config.yaml
layers: 12
width: 128
kernel_size: 15
max_steps: 16700
epochs: 27.4
adamw_weight_decay_other_params: 0.05
Rows from expert 5 of block 5, named by matrix and row number. Rows with one number belong to one neuron. Each number is 500 + 25 x the weight over the matrix's rms, rounded and kept within 0 to 999. All counts start at 0. Numbers have three digits each.
# up: expert up (model.blocks.5.mlp.up, 8x128x128), inputs 43-85
# down: expert down (model.blocks.5.mlp.down, 8x128x128, transposed), outputs 43-85
up.8:508498504504463516473537477487485486533512462477530445499508482524437484515511492503575545541516467467507532487513517484535525546
down.8:560486493504498505498494454465483441483524467484496476486507501519467520496505502479495457519534476468483541518503519526506499488
up.9:430516475490483528533502475527519536493497518435478481505527509498460461465523509489493499502498514487518523472470439509501485501
down.9:520484520518515499536513547517474482495517484496495503486497475538469509511528519456499505513499512508455530531498506449504488523
up.10:518495509480527489448520471507521502482446504507449464531523522552475512507481544498531472487486510484492503493522502493497508499
down.10:475481516497456480510474522491500483493507514478569464509525469529500487480525445504468497518471546529500460507508499539504519508
up.11:470492475507521454512513515484520535493517495482488498516476482523503471524489505486498503500495525510522510516485519481508528506
down.11:503500527499511507506477520477470477493505489501511518463548495529500490478513463508517537503476503502456504466545489532517500519
up.12:550508564488503492473515521475513567479483518506472547489505450548513468504521454479506502544489506510515506469483512458454488547
down.12:527489515506507507476480542484496527490525522456565546504477453475491472454467484548517521524507474490435479516534511477515505467
up.13:501492519439509454487490521472498522490544478504524495505528473515492474491535501465538460479500554520529476504502494492536519501
down.13:492543495475512513467487506498459489509476469515453474488524511486476532519490462497489525478503474554518464494471492511505481506
up.14:527535478457474477479554480518555484470516493482553429447460521459519497510551468471474517508497507559538509505501529503494563431
down.14:528479550501534520501543536522478511508538493512525539494453489484499465479470482493467497524507485510469509563465433496459477505
up.15:496460533466486462465456507528510528483525548513489525501519492499550515489513477495466529551493482493531450492487500518452419481
down.15:521505482551529505523537501495494491506491502480530483496478524427476507449557493480480524497497496500510538544485449512480520486
up.16:507506505486527511476531523505480507498474511490509486501476500491498506497520475530498499474478462500528508512506493506479536492
down.16:503514493474504515521453486502508510517498488552488514491489481475488514494489500485485490499499500526520504516481509499515520480
up.17:493471508515468488508487502529535543489474553507510468508502504496513524413486496514458501481488457473500469443513556520514537513
down.17:542523555479505522491485494493540433463493495476486472484530527525490498542507490523509504534489568512533488509471541495500478485
up.18:468532537494492523463494517504505495478480471490472499486501494496520468522523500501488517499508517543510533532457503528511508498
down.18:476511466480493458536510525499487460503466461490443472483533491479500514466486490515497568506534525508496470512510497479508523497
up.19:488493465477513543483521525487478534497525500486480542490490479521494535528519483471508489481493479508513500502545449500482514491
down.19:518466476504511480468493514495543481498488522489479532497520450528465509509496490490514512464450513442501483514457523503518497494
up.20:551511500487560509523505473510501486515483481522489453481537484496499476526520477468521486489514470493518556524526505523524471493
down.20:458476483482497481512496496489512484490504462513551511485485511496498511482476510545523483545492504528526433505474494494480498487
up.21:530515530520522466553464542514443489451502462524545503507507517513531518497524454446485509473520510516524503514485465502523514487
down.21:487496473509469529487553488489552546520516542472469443479486460482506479516523521534515490551493489487497541528500511493537523498
up.22:523501489506517546508477490511500466481519531520491499496498544513488498520506503498497490487501515469453510505502494485489521482
down.22:516483497476508476512479516490491524473508482484489505478510467488490483487522520469500513488480505568482520489510535522540484515
up.23:543485498504484489521449488532507491499507464536470477455531517507487518528527500488501492518447500511503516520496499478509509501
down.23:549522492485487507520510495504483491483487546482500524478538495494507492535464468446499491483506489484540502480497510550470510475
up.24:493490511526491531505512508457495497493461522556470502485502485494488511431489496495497521477488498502482525493490527524519520510
down.24:506519488502528515521493470533478455461516513509478552491502519512511516520558538481501464504487550426530510499486491525493521456
up.25:486504501490497513513445489497452507536539499473463470531491529506504502484517471480544497494466515524501487519484495518544510482
down.25:484477484495532476486548558520516510515469512512476505462512480538489488464517527489500509464518487490503541493492516473513524519
up.26:501494469479484487508481517511533512518511505476508472509498477488515478480500529518497526539513496503478510492467500491503534463
down.26:525487504519501513518496511522489481473518496506475478480529542528511529516521493469519532442483463491496471521540477477532503515
up.27:512495484479466507511507521519498489514487481481475537495500501536464474485493484508522507537475510472545476516526486499507480527
down.27:495474467496519503495510472492504530515490487486489473502491520531508500484515512512528539464532479534495538483514502507517501470
up.28:499509501480487487492525509509513511486501507483494508486492512458496532489497453497503483527489493477534484533517484492537493495
down.28:496508480508491514529518504490499523468517519531476526488488522497514499477502501510500497511516500523450511517493509456488434519
up.29:501511512491475514519507496486466527463492496478468503522481507496508538567498472508506517509530510480502548476460495474479498498
down.29:501505493552432514475486495506519480497495538512513511544510515531500512496522518454499515474528531522473488449518511514520476478
up.30:533515487479512500508495515466501483514530504522478448480520466509523479461505487527490513547523505490530525469492470453491530492
down.30:515497509495478511478473510509531493432495486512483510474480481473500586531490520483493484476475494464518469529493490529498515504
up.31:515506480478509527528503493470521493548549494517504482484503519545479438507492521525455525527480493507484537522495444536494504474
down.31:505500505465467539515576513497472530523467469546497490489465524509518502500477469479525544473474482507457500455510471468514507501
up.32:533503535495476513522576423518515518481461512477492570513510468520508506486494515487514531513477504520522507531483507520476507567
down.32:462448499493502454503468550457489481520503512560508498472474513490523466520510502446490514532489492517519463511480454488517508443
up.33:535528485489513496569545483471511477502479522514507476473507495494511485490494520554514499524452527503518465473510486504488484478
down.33:487483484553485530520485495501541498499517494517495509474529463510475519506491484483474521511508481542480597509516470480538495495
up.34:526498474490522496478505537496479478481511482503489514517480507494513480543524483500494457465503529508521493512517499505509469509
down.34:489519460519485489510486491519531527484536524524526502472537494522507478497465491457539541502474543493508470500501528516507500495
up.35:541491492519521504499499439474496485515495510467513501506479528515500546518492522544501491480544536541514537531491501495494465515
down.35:476514533475511516508487544501499487472486496491523502470536473514508505490498480488493488469502485480466545456548526507500490438
up.36:528493530522532537492513487490477469469567514522500533511517480510500523500474473493511547488549488464500501484489490522488490512
down.36:505495507482507512524502480479509512486553560546485495496563492511504498458493473459469499486463516462477543447481528537543510430
up.37:523492499532506506479440528453497470527521498473464532520495531507499543523489528536494523516509487500545504500519459498494492552
down.37:472476517525521522481532515472510569515497494468463489486478502483475496545452528563463494478515464504528486482459494514474506524
up.38:488506529494517476475513460483494493533447506497508515520488513514505481486474514523522504526496530496489514496474502493529497479
down.38:446536481480500538516505520482503498514537488500471457485505466488506521487527487460456499510480466521489478486514496510516492505
up.39:501525528544500483498498494485448476481476485501518465503503502503488536482519524549518503544505475501504476476500502487469509496
down.39:460498505503522484507504492484509513517486493519493519510475518482516515475497515497484488490511547472466498527487508487514508480
up.40:485500510519490558510521482477517500507504503517473494469465499512479482517513515476543497495526480497508489527513502511462536496
down.40:523480509487504483465512497497457486513535481499486483490507524525484478484474495451491496492524530511494514489479504536558481486
up.41:501481487460527497488518485489549502508531518453530491480515470496472504473500486451537530490499487515486504477566508530503521516
down.41:547467514533506489519502519512436474515470502519479513523466495490492523513501511517480511488491529510521518539463466492507473513
up.42:504504461501471500487498504469487511481517498511497479505463518506529485512471529509457514470480480514471490536520507500519530513
down.42:497475501500564476455475493542512514478469527483463499489485470467528526537465472498518521530519523510532500488498511525448447484
up.43:486499478513479521506499485539539462534520494467479519476466473505500508522513516487492493469498493524506550502476496519498503514
down.43:507514519509509469523493509481497524553508519527484473494491481527504526506510490517470495472494467480495477462509510496501496489
up.44:567526499532479529520454518508624505454447489462505523558514474532491489487456466582499488527505484562521545482481555424577527465
down.44:565492486511481558515478489482506529526550434470522516462486446515495460584463481556543457516500524411495474523493548397503518470
up.45:475498498504500510482494475504486444503506480481513505501506479508521463481531488491475483489528532492475510465514488479489506541
down.45:456506500532496530495535491488509497507495479485507520488475490512502485476504513454539454502504497498481492469509487496520468523
up.46:491524501475481497554493504503522501522547502499512490519491476511521482487505490533467510475501491522518489501507505474484508499
down.46:534519477513520458477486505494488492469507475516484491454499531501460526536482546513524522515480444471477514526497496490510474494
up.47:496487500454533466488504486530504475507496506516473458474535483506477515504468516455498525535469503488524529544499505463513531498
down.47:471501521494500569494513461507458473498439473459497539478502531471513492509483461485502480453487511550486516544514483508512472485
up.48:478476564532503501503515503505506514516553505535503450500527523522522518524504493476473533497485495513502495509508499445485469437
down.48:467505433463524473524523475486487440527456474480480505529529549517502531474528499531507475521506515464522513488470491549535526553
up.49:539558507505483498482530493518495527466527533478472534488512495490504504474502550479472506468522473504493489501517502548526495481
down.49:505494489491512482501503513493518510496494490523500511482464508523520497497493448506499545491503456461489501491482468498488465506
up.50:486489526499491525520494504484519491500510482532506492506523499490496487506511503491464485536499478482497485520507510467546533497
down.50:508530506499487481468511484509510503514514473477478510505473518481486490485499486455500498483514516558526540498497476527464500520
up.51:545496485507519531477505484498512503478479483490458479498477510493494516467462499486501504508519500479474523483460535495516537518
down.51:522515515485475514509514558495459498508493525482527516514509514535519480499485500467497516513509511503501442503544495463496491476
up.52:495531466510515482468535530525513531500474450517537517508480476489538492467485485476490474472507491484501515555554478491507482506
down.52:477521514486539510510460527537489495497490523485487488480503502481481526507500454517528473526532475483505487497463489474467454490
up.53:505507506477513521485508498517467479466494454480517483510481498563469504494510500488446519519509515462472484443511504508531496496
down.53:540520499505495512498519478460502491496494489552454529497450486529496481492503483477502524490516524507480500501520490530505545514
up.54:495484515445517472497516490537553491517482498504484459449503516509529514495511503511484482510497508526497483466502484517542479524
down.54:494502511559494478482531514490478473515470534530487519520497497493492479460479511444455513478493518569505519548580459484476480508
up.55:500477497514501478521506527521539512498481498480519447471500443537470441511529481505478503493501477515538492485531504510507527493
down.55:502512505457492499499518511505488484504469505481459536477511511509511469523511492458505535573494496507507536505499491521490463523
up.56:460488486525509489551475503522526515490502490474496542508506510510498541517526564499550489522500488519546528454526549543465502499
down.56:466476486516467504507509546503567530468477522529442445530539537497473489506534490512532523499508505475503467489470480495538479481
up.57:503499520505502491473528515484482501486451493512481523533494508523505500534553487540464452496485502536504532468521488540473518509
down.57:510480493479552527511489473486477528495505524523478520449497493482492538528496528532502513535484501525478464508456549490518493513
up.58:534482482487573475529484521493532485482520496484522502507496524517506471494536535488542496514494541476482455570523512528546547487
down.58:491537507477505541500486513511493463466512485458487520511512518509500520570502486488491510490450531551465538507516500475501471482
up.59:523536440527524476486473468497478439504520468493537501483518463485464471522504505514484487481482519497513522492546527502528499499
down.59:464501510479507529502500466485506493494545559505500511480498484481469502440553505488466502502480509511471478462522489503486510464
up.60:508459488454515496507507481442532493505481489476495481492471506477510495458518509492480506527484518542461491494507500530521500476
down.60:522539503465500502513526534479487525443531518531507478507488543474510501533472546484494481487493455455514504505509514501454525520
up.61:503502436541508492498506561549457506501480482519510505476472564524469526546506502482461488445505456484514481487477472534503463487
down.61:472536514461472512491497501527489475540500477529503508438489474537554505487516485496486514544537494503529493492476541534494505499
up.62:497498526538479513526480499529497484474518509479512540474457488513499556547501490501533536483559513493522517478509509495506481532
down.62:504495468493463476457507500490495497472500529489465475549552517510512514480469485451495483520457493465491532474526498501493489453
up.63:509478502489499470505500475480503505463496464486506521519536508528493504469515520513503499487530531527537477466541491532532461513
down.63:467477491525512503479523502462492538492435502492509434506448515497519480461519508456539510499484499500511491525456500472538533506
up.64:545478456482525484512450493516495531534522518534453532496522498520513476538490513494582511492504535467522496464489490511495509482
down.64:454511561478484518474536513500508483504461509486505464545506527503515507471493476504482494535504509519461478527535481465480497499
up.65:501562522504513529512520478488482482521464497521486467519519499524496479543541500493476522506481516477515445512534498498474466517
down.65:465494510465534472501506513508510517505510468535522512515504519453511527472494493528494515539528494527511519498537460531484519499
up.66:520462548510497520513463548503473541493460492514498528533533519506519451532473504521514487482493477409471482490537481520493462554
down.66:503439507514472490473524497472507517533539510516533496508469525473500493426537504463485495513511449495489520506457502474484544466
up.67:550482436478491452498524495528470515503486499496494501446480536456455488454503507491521559516523528552530508503439484508459474537
down.67:491538514465484538522520485480513503482498479455485459564490468460529549490520445519500483487494469474520483507540472505503445459
up.68:465468521470506492501481504479505502540494525495504473576536485521517528494504488514551500488479496512496503506512551444520504517
down.68:553518484509507535507482540507509504493494518519503507467468485499517516475489503513501486476498467473492480524493467535493517490
up.69:492524490481501505503466450471457467449522497504473500515503517477539532504586528514513512481532517472532495505510457506455460485
down.69:560468512479516480537493508542465474558475502520516524463455483464521505547485533531462517497509508469523499453493520477493550509
up.70:470507472499502529455510534495483497493481454455525533490480496492492469481485490470461520486496523515500534436470485489475510517
down.70:495526492470486488511501475532502498477492426519477484515492460512498476483517497501481466484510454562490516476505510500503501490
up.71:544501535519502500508469502482512525492503513472513519507494501497477493521542499508504456481518494487543547512495469487504493476
down.71:526512487499512537456489469530493495499498478511517495477517497498482495502492491481474501501498483496474504502481546504515522512
up.72:507515495477492517492513542460509482437519521520513509511537448506457476464496451505526507472530466486492495488508473523476523550
down.72:520456469485468498515473488527525452493548516516506571497519485530498491494516489469487519505478523473507570471454535502512537473
up.73:512514480500537505510494552479503514470479455514500491487481491502506497523527510465492503530511483442466488516511491477508510505
down.73:503524497477489496478475480513521500541522491492500533477504495482515522496525515518524507502499521550494513474533528485483518520
up.74:467513475500517508509527483502485470469513491510476528526510522521536461483508494502510498505509504512441526476505511507448524511
down.74:474493555510520483520486517511510479473512473522485463508453457482466493477503512467477519474515486489514487506499501523509462496
up.75:510541497509519497466507508537481517503489514516506469512505519458565483477513538463546494452553504553509501496468493514473482508
down.75:474539446485461526525460519490513473497462469481476538508517466469511501484506451524485490519501513531530487531517517500507447477
up.76:546486527525510490512465498528516503494464479483521516519506502444505520547524496527509477510541513506512514541546490496494487472
down.76:496522533537528474497490476499527530567500501501486519457523502507470539505461535501500490483467502492505527492450535500515468500
up.77:457488493505494504486505473494504488509478472520497492470473509523493482480523512527530490483484517476468529445492519506515497489
down.77:545498498522552499494520476504468511489545513499515462494476516480482516455498543492446489491494516522517513500547514494490492497
up.78:492513491528512522458526522485504529518487502504461474445491516535505509507483490489456552486511530485513524471499469520488509490
down.78:491514494464506527527495493516496492536524495506571518534492481534497489530460479493486496510494493471463426487514478512507464521
up.79:489504527480508480521512520510518502502507503463486450470513452433547468487516521474477531469535531500524491481507494505552507531
down.79:473499499432496509482501505523508501498506494524491503540529553487513510467454484456539521512481500484479522510466515477526530470
up.80:516488485476474500512495501481511492498523507513521487511492465503509481481480515484506486491535473513486494501502501518485510504
down.80:512523548485522524483472506490496454482491527513514521506512506493501520516469484500515516491490469524512519491496509490545495487
up.81:527508532495508510576527521508517524453522522505507478497486518517471536485507528436463502513486471535517460541463496503509531499
down.81:495512503485488505501513506494518447448495443496465507518471517542512465498491539512492505493513499502479531515502450486502497503
up.82:497536539455485471475474507499533508494520483544490523479506465506489508534470467508493487476538528482523506522510505494532473492
down.82:549482495546449533492538483516491522513499456513483497497488508475517505438477468512488499519510468489507487487479520508511492511
up.83:474483500482493447465478538539495487525486527465492483528464491490497530507486499542516536485480490504498511499470519504481536508
down.83:508463494464486552501493476465499475470479500547539486535509492503502502488492474501542538465480514459482501500485525523509485492
up.84:496498473512531505495472531477529492529481488525505457465468438486533492512441493515490474476507528532529531506455498512524496523
down.84:520495546517474499516526491516486451494501475510512503527526574476512553477487544472504526478474441474490522457516521496465525510
up.85:499487415489501543489510536519475491474512501530525505435488525526482502520491488485452479487495517429435472489522476511504488479
down.85:498517492456529453498518458547492494497509481514504538478463488501487487504537540480485506502544511503516457531562490501521527500
up.86:488477600478478495475476521504457465477562534453468455537521505473508501506525510508518493501551524472461496493508469515479452495
down.86:533462457475453519505543446512501496514476497531497513484480474505463452505499513500520498472527506463478499513471513517467511511
up.87:525508523492534499505484484480490537525484523511454493484525492512500498491487553512485502486491520513486493498526535517477479507
down.87:451501503490478513503462510470491461504530518497539508536472536487469505507550486509501489523535479481502527537485481465523500454
up.88:512496484479493488493512488505529512470502526530453472500508497532498506475493487499500489483545534518522547501488510461498487504
down.88:531507492516492524511485521489517452505512496490546497512474508482489526474533455513505534502503523471502472479516494476529493517
up.89:450461486518516485502472508517473515488497529496496507502478492483503498461538512529456530503503487532511456507530448489513497470
down.89:527538470511539518487495503481471511468472548507505509527508544457539510495519509482509483490511498473497541481482542524479495493
up.90:505478500494537487471509489514495525491516512519523506506471546484493476472518479545545483485533500513500523495525498507508501472
down.90:497489533536499526491501499526476471495495506486533476495447490493494544554506523475481493515515508530514487516488522487482470560
up.91:535497506531461479549545492473435492464462514497487483468481530473465468509530457510493498524513487571518494481544502540453476549
down.91:475455495469488459516494506496490511507523538526475498503529535488536513505476505507482515495499529472490461533481461501507547522
up.92:470530480527490507498504528494487509540450494508497501479471488478511502528477479474502499495471486515507538508484481476504498519
down.92:506497514466503509506503516489472496520496509518485536460513482542523541495516474476456445501522494486523478501500504531503458480
up.93:501515462474466536516541495476487479516510507513528517473466504514469497467499511460505498496468487482510521514522478485525495504
down.93:524508517480519510488471461511470537505507470493483531496539486507518502525503498486500490511507508501487508493487480523506479482
up.94:524466461514531531430468523519538449531500441496444533496469518490511494552503548541495491508469466480489462529504485517500518523
down.94:429514523463500495466497470460555562528526474459492505482484466533542481518484550518523528499520481487484460485539470533510515478
up.95:528441473489520479478490498493527530552525506482484511498467501493484474474493485491547493520502522522466503492487481536440490502
down.95:478488473523511517469528510530508513503500482527540488533522489498483497512521498531502471480505446453507475524489510467527480520
up.96:480496482533504553556534528485518463490513487479485465471515508539473518498495517511452518506483518502492483493528485496522499481
down.96:481507517499508496476492478523506497543525486502470499477473509538490462481445501507469499513440500553478558461503499478449532511
up.97:493513484486470506489470507510506521476477474485516535494513534494494500495497478514513517469503510485491565514496490537517478462
down.97:530486519491478510489513499522497504483488468509524466518548498483492502523482503491472541471522509512545471448463542519498490525
up.98:486504472532472551493450503495497496508509523504511477563501498528515544529494478508560515526468495449500500506511523501510496499
down.98:520484493535515488496514517494569497506474473480459500496529509529514507509538520456525511492420459485502512506497515498486500505
up.99:524489509500513470522501492506532521502485482506497429545483497510487491512499545487515481491486472494537541509475530506507523471
down.99:486448521472508528487466527530547466507504477486500499521539518514539492470527458455537493517474464496504448503504418528539509509
up.100:543508471541491496526550515511507538499507480503537554546528470456501482501508485487550478479457459521518516484511480494497416479
down.100:489513504494453455508521505515477478478508536465483555517532514531529476487526482453495432484516492517469537482495509468479474468
up.101:495516487503474481524461503536476485497532463475496471522494482509499518525472507513521518518470523497484514500485493525546503500
down.101:532518500496498481520450473521508498510474492504498458494509465501477518505422493500511483477508441462548474549516494472456497518
up.102:499448476508516449507508474516470443514526456490532517484476526505489486488535555516461503474512533497466475439502518509514498507
down.102:528491495509506536539516488516496519519459549512524537504462490488488537488503530501518500500504529537505509497491493504476493528
up.103:516520538513473497519535485485468517515450483492467525512516484521527499435469523475495514522521455560487489455516492532493465543
down.103:456508476502506471529489502454493514479525506503536497530495503480522501547528477506489498519431508498489477534481491527529527502
up.104:516506492575487521537517510455521524482513522476536468503558495546482462491537499452475462524465520529529515518464507484519482530
down.104:473487503498517482520482512531488485494477475522486475506483500503502493541523531547494503536525517503473529479500495480435508514
up.105:520485486476492492525447481480467479552556533472502512503486482476488510499501542480493524477532497522473497492518438534520469552
down.105:475531550474509490528519515494496504449481497515486489498477477520540485485521465512509491507489518462472489518506535483483510485
up.106:451484497517508485514549516517478505493495505536481519451547488498469496519566497516524463467464447520530505490523456552417436525
down.106:508496545481499503529520539486456514532488477523536527530495483490527488518511516573513440510483550466536471531509477472472513536
up.107:567497505531494507554479516472517480523492462502510484497489508522466526541490495502502529523459453464539459513497451483522463525
down.107:489488497504493496538509503498576530517425481514499500495468479526486510479502520544485501504523530491526533534466485547509499479
up.108:454489535533479490490523456492493476480511520475455546470524479489501483510527549502474508492574573504524527498477503541520484504
down.108:511473490456506506516480474442491481487486512511508436515481515489499483492494469523530513487516457495537472510497499490486525517
up.109:506486501514515505491505479503557517530502514496488502517454507487516494539500524525507507538502493479488501498512524499455494512
down.109:471496545502481497530491521486504538482487484503464488523552513467497522464499517473567463538491490524500456449507498495500505515
up.110:486485485476509487500533472482492474503485510504496516499549488515501494463522495519503461471492481542478516490511480535511488496
down.110:480483415512495539491496470529465528472476529500498511529512476515476489503495463475505489514472481511467503496506471517500457482
up.111:496507474495462481512472520504492476476538489465490447511544510533490499503471496468482495505509516515505481511427492507511521504
down.111:540520501538467516471476477499466498480464512475503500501493513515515513509489505520510501511494468468519496529503478451476440488
up.112:501560517522514476489521482515518507503506488493519521487478464501560479502483516495459512503482465468499500495491504486478522498
down.112:504531464491504507502489488495471510529565490517490528447515503500507490484501447470512465498485498491494522488517497551528524481
up.113:508517482496509532481512514471497462476562559489533483508470492482502524480504511504496494454478476489511512511514495499499492508
down.113:545521480486495497499481475479509482470504502498494512511515521507507547514481495438487495506468513512458497516452532491487517522
up.114:452502467473542500514482503499514466476502471492512439460506502475551478515482514508488556521521516552508489525504508505499456485
down.114:506497495503466501497545499497485509509526478516474473511481516503511523511495504504511517474487497476514506502518511448487504481
up.115:473501464515534508513509484508500476517500491477487456483492523480498539497507506478535487463521525465490477494492489526516506477
down.115:512454544476522487487516498519497477471495494474512526510532468474519507505494509547547477501494514492481528472479495503507492472
up.116:492466544526483490491470522482517485505560451524533489542500450522464510509531505516532498538499501537516461508486507546463480525
down.116:466483463503487472544503486451456499454454501489511530508492525496502530519494541564528576511473530479501515491511473458500485492
up.117:470465484511540460523478491470508497482440491471490453500491510502500443529542513513507513527494531568517517522530495498477493486
down.117:473485550501507516521541478511525493500491468553505494533507493532512542496494506451527498499484502514476462549492440518505480513
up.118:461502468452530547526498480493497439491504469537481444439499485502474507436513490512525493504484513529471492497506506477503519446
down.118:555516487493527513466541486546437516490456521528533508463490503445488486429506534453485494492502419494461541481500477516501519504
up.119:554493494562512511501492498530533472495466513490499563502483497512492460517501531533517492501508516494496497436483482517524462533
down.119:503486479509461468512503481504516529515533525504470460526513468505531519478462465515498515526465454551516533520458466472467513519
up.120:450485468514521550495505494465525449524523449463545488527498484543505532511504444483519530513495475504492524508483506487450519526
down.120:520461512481504471495500483526535506507478522527461502505501553497481462454494540495484509503478503460491523450498479531511492505
up.121:574499479506479518491541490489421530487459481556531531483473490494494496472498505504487492513541492527526505473487489542520512492
down.121:474464477520515497496482531521527534514521526460568464510450465461476489495533458500497488494515485531528491515520497512538544509
up.122:529521498451508488494493483480529499525511525482506423472468503472490506451486525523473516519491502505541491496520484528543518526
down.122:505500508480459456493536535497508499526473517529477539494531495537489512489497480493488512481478488541510488498530466479478481541
up.123:507498497505505506533496485508503506510505491483510527484478488521525502500521506516514480474506505481472490533524494480488526506
down.123:513519477503484474469534501484527498545518514501475483527522483518488502514485458494468491499485490479504529493530501503508482539
up.124:464526509469526542437472471502528493468480496462562472473476484516522470487517497485532490500499485493479484468526465491525485517
down.124:476509498510494487536520477523467495501518519488492516516493551440518511520513519508480510559486500513491494501595483520497500506
up.125:493508504477464462516485478449553501500497524498510472494506455505519479488491553481497497481534520508519477499495498521478498477
down.125:528492510504508511507494517478471505468519511538486465522529561472482491492514532480521495480460466460504493501504505495528501500
up.126:519458526516500490500496514505476462520434518461517497485521483463480505476489483509527491536525519528522509493503483524500488495
down.126:503544481532468522551478442447516508484540518532485488485507474494473495488516486525510487464479489499509492487497513503512503512
up.127:516529547513494483471506512524518514506520511492493507480538482484490523477508488454498522506501500526483453496503477491500475452
down.127:464518487483491482535497481494523469525478494483482512526449550495511495497508497561516484495509470491485522527475518538484479569